config.yaml
encoder_kernel_size: 3
encoder_stem: "deep"
encoder_dropout: 0.05
loss: "mse"
decoder_widths: [48, 96, 96]
muon_scale: "match_rms_adamw"
lr: 0.0057
adamw_lr_other_params: 0.001
steps: 12800
Rows from block 1 of the decoder, named by matrix and row number. Rows with one number belong to one channel. Each number is 128 + 24 x the weight over its row's rms, rounded and kept within 0 to 255. All counts start at 0. Numbers have three digits each. After the name is the row's rms in percent of the matrix's.
# convs0: first 3x3 conv (decoder.mid.1.convs.0.weight, 96x96x3x3), inputs 72-83, a 3x3 kernel for each
# convs1: second 3x3 conv (decoder.mid.1.convs.1.weight, 96x96x3x3, transposed), outputs 72-83, a 3x3 kernel for each
convs0.29 096:125131138128114117183128164153128128128128118137105128119132103144147080128128127168150159127104100084179128138136128124122128073128128129089120107076131145134151135199102128146151128128153112128138109128143183166156086128154128167110117116128167128131128128137128165128094096128128119161128128119127137115158164128131128102
convs0.30 103:133144128128128179140143146162122128166128091160128128128163145128149132167128099128128130119076171120093160111128077126128167101120179128128128156124120128128151128128103171128100128106118097182128143128123125146094128128094161141150146117155121126093128127134128130128128100128137128150173128128104120101119109128128140171
convs0.31 100:114064107132128095119072128137128128128112119128119103170128070101128128128126128092131161187128109117100155128151128158176109089146140128109143110076128156128128180128128128128212145102150105128086128125157152155106128145128128128090094152073094171132146141101161128109128128128155116128175163170181128128101041147122128118
convs0.32 103:152102133128153105128185112128148081128113128128128128128139128144115109132107128128138092171128156139128135155140128174140128096135176128128130128096162099128130135095128148122128173167135125182136095087109128146128143143128111063137128128128170098131128105181129075167128103097128128161145140171071093135128172183128176133
convs0.33 099:128102078128082128128163128102127137128128144128195187148128151128087128128143128161128128143164072093118099128095114148099128178128189128115128145128159136116135128117121168128128103052192162107094104103135128128126128156134170128128128157125128173128128162128128128160139150128128127149158128128116096151128170128124076060
convs0.34 101:128132095119167137160171128136140126111139117076156060079136150117128128075149128128128105134151128134135125152148118133137144146147113112128128099108144165128128151097128117175103128115128150104177088129069102138140066097128071128128130128170141136170134157085078128128102155124059159128161103093170126151128128103137130128
convs0.35 100:128088145159134143128138128101142128161155135187145166128096135121128102148128135128153128128093128154092091163103128121181121193096128177117134121103128128128063128128128122128174136159128137153128128136135101128118095128128076128134073117128086129148187154096166085107096159127124153128105167107163148132109140102128143132
convs0.36 102:175128133162128149128128131102153116128138128087128154119128160128099087128114128157128145150128135152128128128128128128124164147128092158136128148128128128169098105161157113139148169094086106128128176170121167077098088151183128155128106149155145128128134135128149081153106105128126089128182128160128072093102120107128145200
convs0.37 103:128128133110128128159128128140106128124128127133121139128096130156097108131091159087144150152071128189128125128128121153128108117135135138128128113119124097081090091128094128135102172081128128128128105104113127141128131128110083129128125125147129128110128143091155128089111123152189091134189103128077109128125128128104111179
convs0.38 103:100097128104137128110090128128128164161128088208094102167142160111151165128103128128112126128056134112153133128141114128151117099119113128118130128128128175151128113154128185157103128085082177151128128128095138077093128143086103154150108128128107122084146173128134128130096128160160128128128128128140139095112123119152129142
convs0.39 105:151120096061151128166145136128143124125087112128139128128128128108156111128135128128082122130087064098075128136128128127121128128128093098077111114105126205114166113105106136132100128128128128128128128156110160135128099113125144128128128109153129133127150152150151133128122131138128131128081128128128138096096123161128112128
convs0.40 099:137097128151128128082128108128077135098128193128133128119128114110146128128148176084153173128128128128165128128112128167128148128128102162107081118128128121131138113091153116152114078136078117145162094128161123165096142102126111174128130129128138108169187091141128137125128128125128128179137107179128128128157104113153128154
convs0.41 100:170113132128159128142103114118128155128170119104128104138128114128170119128128076087128139128100139098128128154120128116136142128089128157128088122128126137150128130128110097091138128128141075128139113144128156128123095166097131128128154065128139116138128128165112128125128115156138165108128060181114147133128128128133104077
convs0.42 097:141136128128169128168117091148128128084111144128177128130118116141128145067128128066178149165093145117165107117133128139128098101147106158141182187100114163102128128155108128104113134091139150154194109162128137128128128074128128128128134111079128129128150135068128128128090114082107114153128128153107128099134102117137136110
convs0.43 101:145113124117124165113149128128128140176128094128137114113145092108174128164154156161101111150076128087161158128124131104134128128128162128167128081128114059133153151128128086139128128149105128146139128128099110128112128146128128121128128109128128128128128108128128138163128152097160160147155145154149126084128169132128105064
convs0.44 097:128135128134121128128128134117113136140128072130128145128115128131178128121079175130148100128128128124128094154172128128115128064136143159068167147134093151139105110159154128128128116115122143128128128128128158128128128108091128175174146131128128128076152128165128128096162138128159105120116128141128128114128121128120106128
convs0.45 100:088150148067151128128103137113121131116108122113170128128128125128108111130098192162057128089148106128104165078094134128128093193078152137133133128128128158126072123135100103147117152162165142128109194128128134082042165095128113128158128135123108150130128128093128128120117092164128096169111096128104131143190146128123133107
convs0.46 101:127163084128128128144159131128128128110198121125113128112098090108062102110128128128126135128133140156128123168128129128145150159079087184086128177128166158135176128106134128128122148117128101156153128123144117128145128128134134098120169101064128128178103128158081084154148127101144084143122153149128128090166132141128089144
convs0.47 100:108100128160102128128112161128164128128128150115108159084128128120128129155153093139149128128128114128087168091126142168128141135132095139164149172136086152138079147128128095128097128136128163158128144125112105151128153162118128144118143128128128179142128128085136171149118169086128128086128128193069128135162113128128121161
convs0.48 090:128073143183128128082167130160132102128127085128128151128128109128128128128122122128159117099115082128112170141128128139119114128128128116113128140094128171128098097128129149128128093163128144145123104128161096137125104128128128128112128128117124143128118146128138127128127128128162128139188122131128128164142128128144147128
convs0.49 103:128129115095102094128128120128128097092128153141169128103128128159128132128128167145097141115128128140128128128142128104128132128092128128184128128132128128131104085136164090128130116128146147151110194104108141171145128112130115166115176102145092155139162124115098143128128090128149173151117118103124128127172140123127117138
convs0.50 101:146128128136150075095089118116128125076128179113147115128055128083128128128061130128133120176108101099144115126128177125143120094090122084120164128143183128128128093138113151128128128133058105166137108095110128128132141144128128111142124128149162128112170128116090128160128133128128115128101120151149128117107106107123172142
convs0.51 102:128150128145128116128097125126128121170128104090128101128128137128128118098128168114128128150128127187122133167128102111152099143151139145128128103113101137128152084101107164153124128128128160120128110115128169164096181121128096141131069128128066146128094128134128134149152127181128128099128128107128118173108117147109092102
convs0.52 103:107128111141148084147133128082124146128153128099117118179137147113082141065142099128135123097165128133130128142122101153148159128184104089128128128164152146128180130124169104162084138094087114168147128170180159141144128128060096128128166108144115128221128147128132128128085079120107099128131128128132120107095072191139122128
convs0.53 101:148128114128128122195154083073134128119045127090185105128149128128128070128134159154156117120112142124128128113136128093120167116142101154159128152128075120128128078128132100113110171097073137100097128094147138109086128124131122125113105128105128128112147128091100128089128128158128128147128134128128084128128171143128129128
convs0.54 099:121144128099119134128128128191128127128179131131129128125191133168105165137123101186116130122176106103147083075189077070128141128139110163134128133128123129128117122152109128153123157128114128134145128115118128099169128131121172128106093128177128128128082142155118069081128120146128114164126134099128128110128128169128143128
convs0.55 100:158120123136128182128109131195092192153128084123131116054115145126128128128128135152128090120129128128109128138145128084145088116128140153128163139162128121128128119087099138101075128128164133174152127177093154169115126121116092128154128141128092128094103094124094141157111083110107128051076158171087128155115160128121128133
convs0.56 106:139092104158130121135128128118128156128175179128153128163157131127139106128136128158128077117075128062159128125137087119169128125128128136148128125124147168128128143157101075099128163108131102081128128183151156144119090151155098128153128128128118128128128137144135138153102165104145128179160132155091128128128135128128128093
convs0.57 097:143158128128106147128128139138150122122141073136128110101098128038128107139128120099110163123153128075128148158137123164128142111151128151128088128144170109138094085134087065128133136162129128128122087111103128128120092158133183115119143128128145151074074128130154153158169101128128118134128142158128100128147233069111143128
convs0.58 101:128111168139126064116128136144128125092165128170116097128128134128118110128101094086144128144119134136114128128184104169146128170107132128128116144150128114143143128099119112128102157153147179128081121121117093137101128093167128137145044128101135128128049128172166128135168144111128128139146128102128161128083152108103141168
convs0.59 099:117128128128157113137128164128099137130102128128176128128128123128128128200090128128183158128107104078128107138085105136111139106064128122128128165128115128098106128089210132145136128156128167128117149143162148087134135134139128116161154106146162147128111099128090109106105128104128138125144136195177153120083108145151128078
convs0.60 096:114125187092115128154151091105107125125094128128096161172128142117128128107155128129128099155128135169133136180173159131149128114105096128126128128076153146139122068108120128113148093128145114136151139044147118128130128155117129153128132145126128108128104122122155091084164128131128128143088121152132128128128155134128144097
convs0.61 097:164125128128092136137128128128095128125128077128101191189128157077118165164117085144072109166219149128109080173133122128143149128128068128109112129128141128143152150128128110128128095128125128128128071146111157149083131128131118128160128128118096137165128089128128120129128128168132119115126128125128128114164150128164145128
convs0.62 100:123134134128086100123145150116088117120192161128115128126100128168134111168100098128128212128128161112159063128128134128159164120111153169078098128146121133158128114128152115128102197111106128114119134146121122099111112110165101172114151128149128110096149137105128085128128133086107118153128156128096128118128128128128144118
convs0.63 093:130128109184120146151047128107150163146128147154104139100131145115128133128128128146059128128128121095106128131140112128112128130128123119058156128128103091113123147147122135094128128102128145103149123128086094128088155111169106143085121083203149142128108128152157101128128128155126172121128128149128157128126089159123128128
convs0.64 103:118128143120128128106128152128128128110142120141128129128128090128170128143128116128141128123079149167112128123091109128151104129093128128189131092128153107128128128128107145128149187102143181128126142220128146128115112128128107128125128135088104139128164109128128128128125121207115128112128185132119122107115128128158139119
convs0.65 095:150128129089128128128128137147131128146128117106101112110128128103154107103157113126128172111135134128128142102128128091128128174108128177136128130141152150128089087128173087102128132178092128128097117102151128128136203125112172185128128128155125128113142089128128128090128128142111128128124134126141128108136078128088089121
convs0.66 100:125128155109105114140128128112128113134149097163128133099102128144121090136142160187120066128119086136111098177110128132122135093102144135128128154100128128120103133086128166127123139112148157178173144128126113126122128169147096128116128106118086114119132077153151128119131128142167076128169128096105109142128127079104156148
convs0.67 099:162158144115088139101128092116102101128143130077125121084080158153104140132160128193128124128128128086128128133161128167099140128128110128142147125149164125125151143128161085112154118120128161143156128128128151137185171195136158128172114098091128102128128128155128173170128134152109110104114128103152128128156162090129128167
convs0.68 101:094116128143162128122128113143150128114128128172128146120128113139104092181164102160091124154140124105128197128124088142128147128091113128161150128128122167128090159108163116169116128151123177084128147086178083151134128126128128139116156128095128135128122101118128160173128100128143128177135105128128128109106128128106120124
convs0.69 099:073128150080162164128128071142123126128143103117139128133128133122113118128108075108085080128080085139138128129128160190077148124099112128128111128104152150094128084160113128109045110128120158128139097152128099128128128094130086099181151105078107128174162118130151175098139150128152145118144128130128189126128103164128129146
convs0.70 102:076151128100128090119099114146147161128118118149107154151128148128128128121149161128131153187114103117118142105128142178095128128100128119114147142128128128045098104147125145128162132128106097154104163158148101128128128128197138128080105128137128117108142096155128128128127126128149128128188174128151128128128123137110128154
convs0.71 103:128137128080128104128128138130128128157128128128128110074122128125128098094118128118071067101105152183123142160102128155124126136128143128089079128115128176130129140146124101096128128125128123088122128117128126111140119157128128119128160128128098126128138128146161126109144128128138128136107120190141158128067144132115059128
convs0.72 099:128128128128144125128128099128150125166121098099113128183128128128128123086128113103150108181104141128178098108175090128123139128114096122096083153103128128166113118146128133116093167128128128132128128153087141149131128128137093143139128176117120084118088136129128128158083128154133128106128128104074134198166128128128098094
convs0.73 095:125128159128128128178170128175104128136148128108088174128095116128128115128128168082185128128136164114146128150128119128155114169094132128125122147097106124124128117098130126156165138128153089147182091128103153122144158128173165089097128128128128146128183130159168136112142101158167165080128141132130128128115147128128128128
convs0.74 100:165112156122128139158174139184128128107105128128113128121092128128159101160128105146138088128128128128128136160128145128106128145110121124119110128128095128128091128128128124128111147147084128121134162172100105207054128149128128120129136128111163105133143128120128125087141128079128128126167136068128128128128128058128126128
convs0.75 100:172114128189108128128113128181164093164114122162128125155096159128128128121102101104130174147107128157152117125115199188128140091168088128161128148073128128111136128159191171128128074091128086134096076158172147171144128128143127099128128101109128128095128105126148128155171153139115128153146097128075100114128109076073128119
convs0.76 101:128139128100128128128137149154112106128138142089118128142151128107141128132120128134149112128156128121128125172128110170128138128128128137165128094128103128139122097142143168145098169095089108117109139128105158128130130129110157061149186128170128170128128128143079128136128128177135160119165094128103130128128145092140170062
convs0.77 097:118128128186111128128129114090128127130082128197204106128128128093128165130128112128128116118124126085176145148128128128175128128134167118118161109107128128128128128196064128128143128144139087128081128128136147112128114085127160128096128094128105119203089148112108152097136128140143121150115128128119184150100128099170135128
convs0.78 100:101136166127128119128167059128108128133167096101081123128152128128128144073096141137128122107152115136067127086140128128128128109151153097100128128128128128129128128105128128128152133118085128128145133135094174128154084128128152128128137128115152128129128149178143128116129110146128128102128092128128158133114111128111152128
convs0.79 098:091141155165111145099133130110137120115158114128131117109128113128147128125128139156097128128117147101109128137086128123132128128105128160145128157121181117099123104128117115168082153206140128128104128161128132089128163128131128130088128146128101091133151134090074093071107128165128100118134128108128102168128107144128101144
convs0.80 098:116147111147147116090128128076115096150128126161169083128128154120139082144128136110128120128128117125137071170133102134138164114128128126076106128146158128114128160096164128132107089129077128128115100141128153089122095128127112120127144139128128119164132122118128124128128122128099099090128128133174158142130128128082128128
convs0.81 101:128114128151151190128164143143137170095184082128116165124128084154128144108163151069132110128128167190134170115128160128179128077158112159128147128185128099105128139128086150113157132151160166128154128137112163128128105155095127124142128139128110128095104118128128134128128084124144128146126128179082128124096128119142128119
convs0.82 101:115130128182169088128070128128117127129128128128137128128088132128105128128148128108070138147114074128143120132122127106128147128131070099138128154131108133093119155150136149128142125128128125125156128140082071143104101121156128102111154128128085143146142082128128128124136108103125128172128119128085128070142174082095129128
convs0.83 103:153128128128148128102128089094124128093077142117114108108161150104101081148132128128113167096173128128142164075194128104167146121156168128159102111128110128142123111113159128136121154135128128122152139085128144118166116128128089102096140128088081128089114106118111107140135166148113126154141111101113133103129126128059190082
convs0.84 102:128128179128081168088128163162143128159123087144128090132128135088131128128105119116127088128086128084110107157163112128111125084141094147103128141112128089128134086128182144144128128134180092090144123128140139128096155119138149132128157128128146119156101115128172128156110128126155131128165176127074128146136128079115089157
convs0.85 103:125145121161128130118128172128129115128127098128128160148128128145128095139128136110138115140128118096128135128122128128128099190128128128129096128100165128128128135124169123089110182128091128104143106132141107128112128068129120124141128133128123113128158128128128128147128173150128148201143115137128113146158091128192128134
convs0.86 100:128119128128156144150152126105136128110139102176128114096128133128118091121124145156128147128158131095176159148128094148128111071159158123152192119162143114128169136084103164167100128128133101143125128128128128128128140134128177161164153104128128142071140128136162121095128165089124105156123129124112087128063187128112128148
convs0.87 100:128125128133136107169092180114149204101114140050128077139128168109160135157152124118128106134096134128149135128128127095128102104175178128128112128110179128181128128098124128125169128115167128130128128139095154169136119102145128128128091121123131102104081102103128139128131173128128121128128124128161128155134128132114128105
convs0.88 103:119152092128128140158106128128089093094091108137114144122128128169097164151072125137132132128128177119100159072116150128128128089142078098166128128144070117105092155122128128128112121117160071128128140106163128088128128090128144180123145139121130149120131130125128109068106128128168128153137109162115128135093089128158147115
convs0.89 100:146148129120108102128128135190133128128132091145164137170182128099158107128132128137153145128140128161128128129128128129158110100128097152169111115128116169098128171128098117105118128158170049137128115174134146122111161159128079151128128107128099111122128100142168128147128128128125153074103128128128105128128107188150136128
convs1.29 098:102104149123128187035107176128148156102137112127117150165128107128144106128128128128127128128128128092128170117155128128136128128128128048172128143146130128160129128128117172143128128098128107152128128128133128117108106126137127128140116143161158111128117169113128128128079128124128108141081128115111128125128070128107161097
convs1.30 101:163100158122128110128121128114102110128060163123141144143177128139156171171128128097145154132088143155128144125174130110129138125105135125149163128158154128140128188136128115128130138091099127138112072128097128102128132177149098129128128092138128144167134124129128128102128128128144128150083128094122128125115128128128128098
convs1.31 104:084128128128114128150091128131128122128116105075142131144128143136101128119140139153128093133149109093128091140175128131073160131112108093108137128142128087148139128128122209128123128133128113128128157123164117163074116128088105121128138128080128128102073112104102163128176128147088128120145128111140128105114114150085133113
convs1.32 105:128128128122119144167128138128065128128128128093128120128148095156116128134114156067128149129165128125102128088128168119096128194128128143143152123124128085097095189190126128137128110140133141132101112140128138066128164168128119150128103128147094102137152100140083093111174108164172145105131128128128165181105128097106105111
convs1.33 097:128111114204128107128196128118144092150115128138088161128136159128128139128145128118142110130128107161128104115142151089192164130132132129128128122128063128097112156128162154077128128098135110128128127107148161130140128172134092128156128186088153128091097128128128120099128128109128118128153128101151128133128191128099120158
convs1.34 096:160128128128159117100128084128159165128146120126143128100128137128127151128098128157078113128141063100155128128129125135140158117148091110115128149149103128128128128149111102136131128169152096127120152078123109183172173114128128097128069131110128128134131138156128171128109113127108141142094109128120134150128102126128117105
convs1.35 104:128116112128103128119116151087158151128156157128127128128113128145076106139146128141103120144119112128141083128142127085079127114132152141159151096054133179126128109128133082094128167107104109155128118089128117157159131136093130170082082128128103071128128076145130101128128121071128178175128128128078145126177128084130128089
convs1.36 095:108128155085166128118128123134128128152106118060106128128089163153128095109115133161110128169128128128128114128119080195168128125128128084128128128159132064128128128128136056128128128082130157121128160128159150113104118128128057165128114128128096083080128093052118114136108143162140128077164106142099178169128128128128146177
convs1.37 105:134162090166160149128098128160141125097134171128128131128128078128095116154112111119128128128117126103098175194128128154128100128128128126145143133156114169142117161128128123152151128134128087128141128117112128139161090104154118146179121113167128128167128117102100125094135128125128128128157114128165128111128128093133182128
convs1.38 095:128126128083157128126120114120111119094128169128128135073179148128116177132124076164067115116188138145128187128128152150141128177128128149160128112103160115158115154128128102128128126106079151128128128106128141110128138128170145091128192128096128123119154110110092116181128137083105133128170129128093197105170128128128173137
convs1.39 104:179096128128128148056125128128128118128129078090128140128182105147112128094148128128128132102128073128162128081166146128118128125088128128128100176128128159118155162156109148098138123128168173109102185070134100101132068106167089100128076160128128128161112118128128142128128148111097096128163128159109128076128057112174150128
convs1.40 094:150158159134062135079162128124165098123094108128117128128097128128128128128103120111128128159078138095173128128142139128128127181128125156111128128164121128128157121128128141103125122128088143055095128161128097176128117128128109132128104105090088128128095132139128112128128103074126145137100146128122128114095097107129086128
convs1.41 097:128137126128109161128128149163133192079128104128128128128140095157114127155167144087101128105128132128178135128102082128128147161136188128134144113160097119128128153085074128129128114151093128128103128135168128128128128088128096094128128148094158175148136151130128068128086088141114128165147128084103128091128138088124126192
convs1.42 098:116128128150128137057121110111119128132152128128128128105105135168128076128116152085099125128100126172114128128128094135153128127128147147121054135114089128128128096128128082109122128124163124128100152059111128115156183128187119159186166114129144164123122125195114100128146115128158125141172090080103128144128100107078106117
convs1.43 099:140123183093126128169089103180128133159128128162104128135102128128128128129128091128128104128128097121076150128115128122097083128118125128114129165149161128144100121141128173133160128128128098135135100128147120101149128135128082116118144116128150128128128162107115136128152158082076128098128116138128096132128128147128070161
convs1.44 103:128156107111126108128128128094128161108171095078164058128128072138138147114100078128128086128132113115128130128088128128078088167128171138174166086125128121127117080138108124119128132115151127113068128086128128128135128095118096128143128139128115138124178162128125128092122131132097170163108064140111167134155108142101128101
convs1.45 101:109122151158176149128126153128103138101120151103128128140128128136128205128154128128165135128135108128103081119166096132128055170117098128083118128089131170091059128116128142136105099118128117156135145155128178128134110167143155131131112128108128139126128103128096135141128146160091128166104126159152153109150123090124100117
convs1.46 099:093128128148112136093150128150163128128067117105128137140181095128113137069128107123173148094121118183128147171129163128128100122148125133128161144148123128162059130128153117128142107140095128156117154123128125128102132110128129128104102180128128147083149151128158169128134147128115163115094100128106128128147104109128105081
convs1.47 101:128129145156128156162126145135128128105131081142109128141103128128130128122128128128069128128128128163108128153128105128129120128079144128133128142149111228128119128167107128128128128133128106128093144130160128102128157128114138134098171132116116133098164216165152109128138128131128099128089116128163121110112128109119103146
convs1.48 095:128106104128089128128117128102115142131133118127128111128118145128128139091148085128135120177164182128128128111128146128140154128084124092148134090112106128097128128153128150159158111078083128128128137086133087161152128147149116128104137128141153113087074113100128092134104137118119128108128103136144110128114120157098147137
convs1.49 101:160181086128146121096065169128128166128148119128096129141117140128077175171128089128128166128118166149128078140112122160103107143158139121158128128128138128128120128143097176157128159096115128128083112070088128128136146128128159161161102108137103134108148181095134102128076110095097141124119101130151127178128140154128094128
convs1.50 104:128097114128139090128120120128102168118150128107113128105128108094143128143155133103131119128146082128097128146128152109128117120097131116128128095131128128128128118101124113174160112079128126098128148128162105123137123128082128128128128133128128128094190128136216128074121114152109128128128106153128146166128087129172066146
convs1.51 096:128128099124143127128128098172121128128077079128101053119154076168110116124128153128121128094148109092073062116128096128143128116141128128153151080114109139118128128128128122153130108115128141149128128150128128128088150152126128113080097169128109090105128110128128142083100128128106185159103171161128128135128176128128109178
convs1.52 101:090088176128111128154128128128101163082128073093128154128128128124128095128145168121147128140132136173145165128050109128099090175114089128109167127128154106117128130115131128157079128145105113162144128121194128106150128091135083140101141128128105128100129128093060128117128128115128092128128128147132128159128099171128074065
convs1.53 099:128162147151152134128128128128128151152148100125128111142134124172113112169092161128119166143156157158128128104146110177179129128128128141128148132131196128132140115140156128125087142097082156091185094150135177128128146128117128089113128193099108108078124187117107128128128088116128121128128089128121148128096110125128158128
convs1.54 101:128138134150172110120180128128128128103074166127098181091151128128128134183144128135128128107139150072091147128128116147133157103128126124099165128082135128107128093111110083085087100203128128151128128101128128159097130107128113144165175128099154142137148128104128096128150128159128096149128128114098128138128107089128128128
convs1.55 102:156097128162128128131110108131147136158113124144167128137107130117128128128091124123090108112159107159132109142149128169117128092128065128128124177123117130192128128128110116128128173108128092161128104161094128148131158128190093101180116128144175144140128121128170118101128156137128110172103166128157128173137139164141128128
convs1.56 099:102128095113108128145125128151096160089171128128128082150131106145128128141127095174135167137128136128155128111128128168183191143128128128160128128128129128128128128102068128128138130122117141121143124105117112128132128128147132154074128117112111095128098167148133082117094133128139133128079128128091123132157128118157121128
convs1.57 097:180128136128154195087143141107101105104122128141196059128137121128128107097132146119095154099128126128111132157145163123172155128133128115091165082101094128096128153128120128130159085108102113149170157142151117135128166148128145145128128093186105113128150128136174138101128123148128144157128071103128109115128145128133066128
convs1.58 104:153156128128114128105128148128155128128133112112128110128132096128128128170128202128122128125160096128128128128116128146111154169110096109107124144083135094149132128104167139154170043160114128131110140128102115160129102130128128095147102106076165128161128175128123119147096128128171145128152128128128142177110128128128169109
convs1.59 101:137128081128097128128128128090169128097119128182128104134112119100128128120175126128155141051128174149086111128128128128132108128128171091128072107162128128128140128128167147115112119079124128097128128056119181128121103151114158128128133110110128133115139162111128128089125128128128108169128064128124128130174128099128087128
convs1.60 100:106130171085128128168095112142161168107128128144175128170115130141128146077083091199128128128164128128130111104128124119084128143071128106101080163110128090139148118133108120128107128153132118128128179136095137106088143116108128135097080119099160168122120087080109091159128154128128160128107148128152126129128156133128099127
convs1.61 100:128128128174128127128104100128128128121069159128128128143124128128099089086115135128132120136127120097164089094121128104167128102075161128164171128092128128114127146128171226168128128128141128114132133143140089116178128080135131128128128128122133128094117101159157165153159086128131176096088148150128128133136128128128123128
convs1.62 104:156079116128129128082090128128128108130128128118128128132134128141121107105110103128128126119114128145122101128128168067133099128131130090170128163086100164134129122128128110128128105191088114097128123096112173057114094095168128128128128187139153128108145166082103128102128093128128166128145128128168128191128092117125106135
convs1.63 102:122058128128077128091128128128128133135128090128128138130128115183103114111164151128128135128139157101168128162128147136105128134068126152128081138128128081128117168128128160128180128125128150110128120170128128128128128060138153124128119174098073128129085095156136096117128128108117128128126135128128128124086128128128088128
convs1.64 100:109074157128140077175128128119100100128111128151138128066098128130108128146128128136147128122119127104128097128128128142170124128163118162116125120098128148142128128144067154128149128102159145159128088097101128128146083082128112128128101100128197057128149128128107092111125134068172130086128122128128128135184127128128135132
convs1.65 101:125177128162167128098141107128085132128198071200108150128128165150128170072128128128128104046143158128128113092096134167161118123128128143128128110128128076171088153100139128128128104128144136140120152083089139135122102128103120128134128151139145175068129128128128128123128085128110127188174128098146090095128128128069144128
convs1.66 099:128128128154162128110107101134128102102128120116079128139118149128142121126108128113105128134199095154128128082128074083076091128128081072105097145128135128141155128133112146055169084128113128128130128153076138128098114128122119045128127147127128092128112076146128158145128081128092128151122135149102101128121150128174068181
convs1.67 107:104128154128145101136059113143128128152128128157128117149128109114134117162097139159128128153138128153083143085126211144136171128128117079127159120128163102128128109157095121151088098157128131106109128128096113128128093161128173109128115150128128102128109158143127094083088129066128175155100150128097151108123142128128160088
convs1.68 094:125153185161087128143158122128097137119089132075148089136128163157101154104128118168128121117091128128127140176128104128128128144128128137128128157119167144162097128128128128120181121132097128128176128114128160131128170128128128128128128141135094128128105128099128128128115128128161117186194182105128118129128102128118153134
convs1.69 101:132104151128144182128061165117128127169128066171102145150128086142128091092128128128128175083128128173128114121140101137085128128128149128134133128128156128128128067142071128151128128117133143118128101161126128139158128153085095091128128148128152128128128128106128150128134094128128128140165117102144128142128092116128084128
convs1.70 097:163128133182157128128136128128128157172110128144103128128127126082128145083089162110128147181152155144128175117128128109128143193128113127110156133146145128118128162150128128132076128124128111112128147080154117086128102097148165161157162147088128128157128160128128114087162076127173088130128128112162167128096182123170115089
convs1.71 099:128128152128106104165160095128126135128128128128162098128177112102150117142128106128147128121128096128121119115175128128167095128114169128141164151156154119149128128128131155128127100123175116169118128105128128128128126128056128085128162128128108128088153158159101128152128156118096128122149168130167132067172140128139176162
convs1.72 101:128154081105128160112136186128092128104128104143105128131109177126097112158162116102128157161128128142128124110104128133128128128131127128126128152128128131157154092094176122147089110097113153107128120121123132066104109146128116137107128139126156091128089128128151160171081169157128128128144137128128105164153142120126128119
convs1.73 098:128136151169128128111107128160128158128094146142128143124090097105101118111145130104140128141124094175128128150108128080128118129128128160162104174165111128155107113159126128155094115110136107125069122085167081090128120134110146172130128170156086128128096119116148113128128137128127089128087100133170145128123128134128146161
convs1.74 103:151128128128118173128102090158154072107181122171138128119128117119132128126128123128165131135067071117128128140128128128128172145171128128128128126098112162137128153128147165127144087160128112069128154128083093128110127095126132136128127061100128136103128166135098201117153104139111128152128128128188128128128128128128120128
convs1.75 104:126186160117150125149170147128097128086128133144092104161095115085146129128128117132128131147128119109157150121092178116100087128184128134169128096143137118159128107131158158128128128085128144128128128143128143098128091128110149128125115128130119143162128165167145130141136110119128105102092073108103128128128128127048155069
convs1.76 100:162111108111128124120165128157130147128099128096128085093103127123156142128128128078128128070113128174133103078121123146148084128146128188128128152121108124153168110102128187128162103121080116117128130148111150091102123099065107136180118128128120128128128128128111128128103128131187128187067128128114100098113128097107133128
convs1.77 091:128128161144128148128128128137129095131128109139128128128111165128144123104168085128158125104128128141106171108179128128128179150097128135096119125117085145128128121092126157128128128128099106128138164128111126098113128158128088104160163128128151089127164131119131128195113128166122128160149180128131128088107096128119083128
convs1.78 103:138162158141128128128141167098105128128128093128137128126149138128128128147104083140129138128099128128155131154128116128110128067128128107072135128118153141117081146100175087156077094158094179128136139128150128096149102174147128114128088143079145117114106128128097147135146128071128129128090128128115151150111128128118121151
convs1.79 096:128154134117146112182079155136135142166128193128128175167135095128147152128125128113122113202115158132128128097133104083109171133152140139154098128153157138128084121139128128157128107145128146167128149141128118114163128130128152123103088125106132128103128097143198085091133091169100128128128106128162128162128136189128148128
convs1.80 096:128128128100128128121145139134128128128098128128124188128159128128128125128118109151128128116095128130128123159153070128078112162128145143170131092165119128123130128141097148103151112126128114128128128145131128128128128145154128096028128128139128108128172112179115128145128128128185089083155165089097128125128128132121128125
convs1.81 102:128092128135108158128165132095128172087187128128144112130125120143096171128128129092128143126088149157128172113073175134110170128128128150128128128149142134115128104145128109163118128107128103153128121133128101117093114120106128166160114155128128088179131091106128128111124106150101116123184128106128132062144157150106128151
convs1.82 099:135128088095185151092109084088135120137128155128123170128092146143060128128169128128128152128127098053128094141115128157154123163098123128097115104162128142128177074156149128127128128128137167139128128128160140172169128128169128128118118128113128132171128127089128110101154128166097123132094103128095140071143145126128162114
convs1.83 101:128079128078135139135128142075126076139109149155112172131151128163133130128170128126120146128142139109119123128152157109128100140141104104112144128187128128159128128176151185114128128128128119128133112181128128106138161114114128118128166120128128128105129111128128138128141155151128116127164146121109128136128169064080141127
convs1.84 099:119148144110110128126128102127114152128134128128149087107115128128145142158169183106091101131147109128136128101135106128128067128159128056115128101128096092128110096114126128099182161128142128128143126103128143128131124112178082128128128157153145128114103128128159104130145097152128128112117099097096128097128124187163108134
convs1.85 100:128138126138167098106112128128128130086128102146183128141123080163128146137131093155128128076128158108122128128150134108121178099115156167108128123128128143169128077140128102096128128128128148128089147168128128144106128104136082129106113167128140157078128125142098124158128116171139119035095154128129128172158133155150127124
convs1.86 096:128133128128075123122069129128119084118128128104168184168142132133114182174096110125130147098086184122119128128073130128128118128087139148148170147128117091120148128107118128195097125172128128123128128128105137128126128128134131144083156128169085139128178069084131161162147128125128128112101131134152128128138098157128127126
convs1.87 101:145128113128128112128141120142128128128150128120087143146136128130126173117124128156172148128084068128111100133141147142105136082162160110128131148128131094112118154096128128128120157143103140139171128128115128119128145195135094162144128097088128112128128143105131060104128169117173171140108077148117128128147149128106082121
convs1.88 101:128136128163141128076152148093132148102128086117128122128153107120160134168138189137094076112117153128132155128112128099098151101128167095128111144129170153128140119128166128104141128157138168115141128181110089135141092128088132134101150128128077128132128102128128157128117128128128069136150131126147155160185128128111169128
convs1.89 098:135121148103128128174121128137128128143085128133128126099128158128128134145082127167136144114148128128128134157132120138128128128128118183128070156155189092085128126120089121181152112069147152128074140133113171128143122084092128118154128128143074128128140098133144128102168152103128096124172100105135128146128121118128114125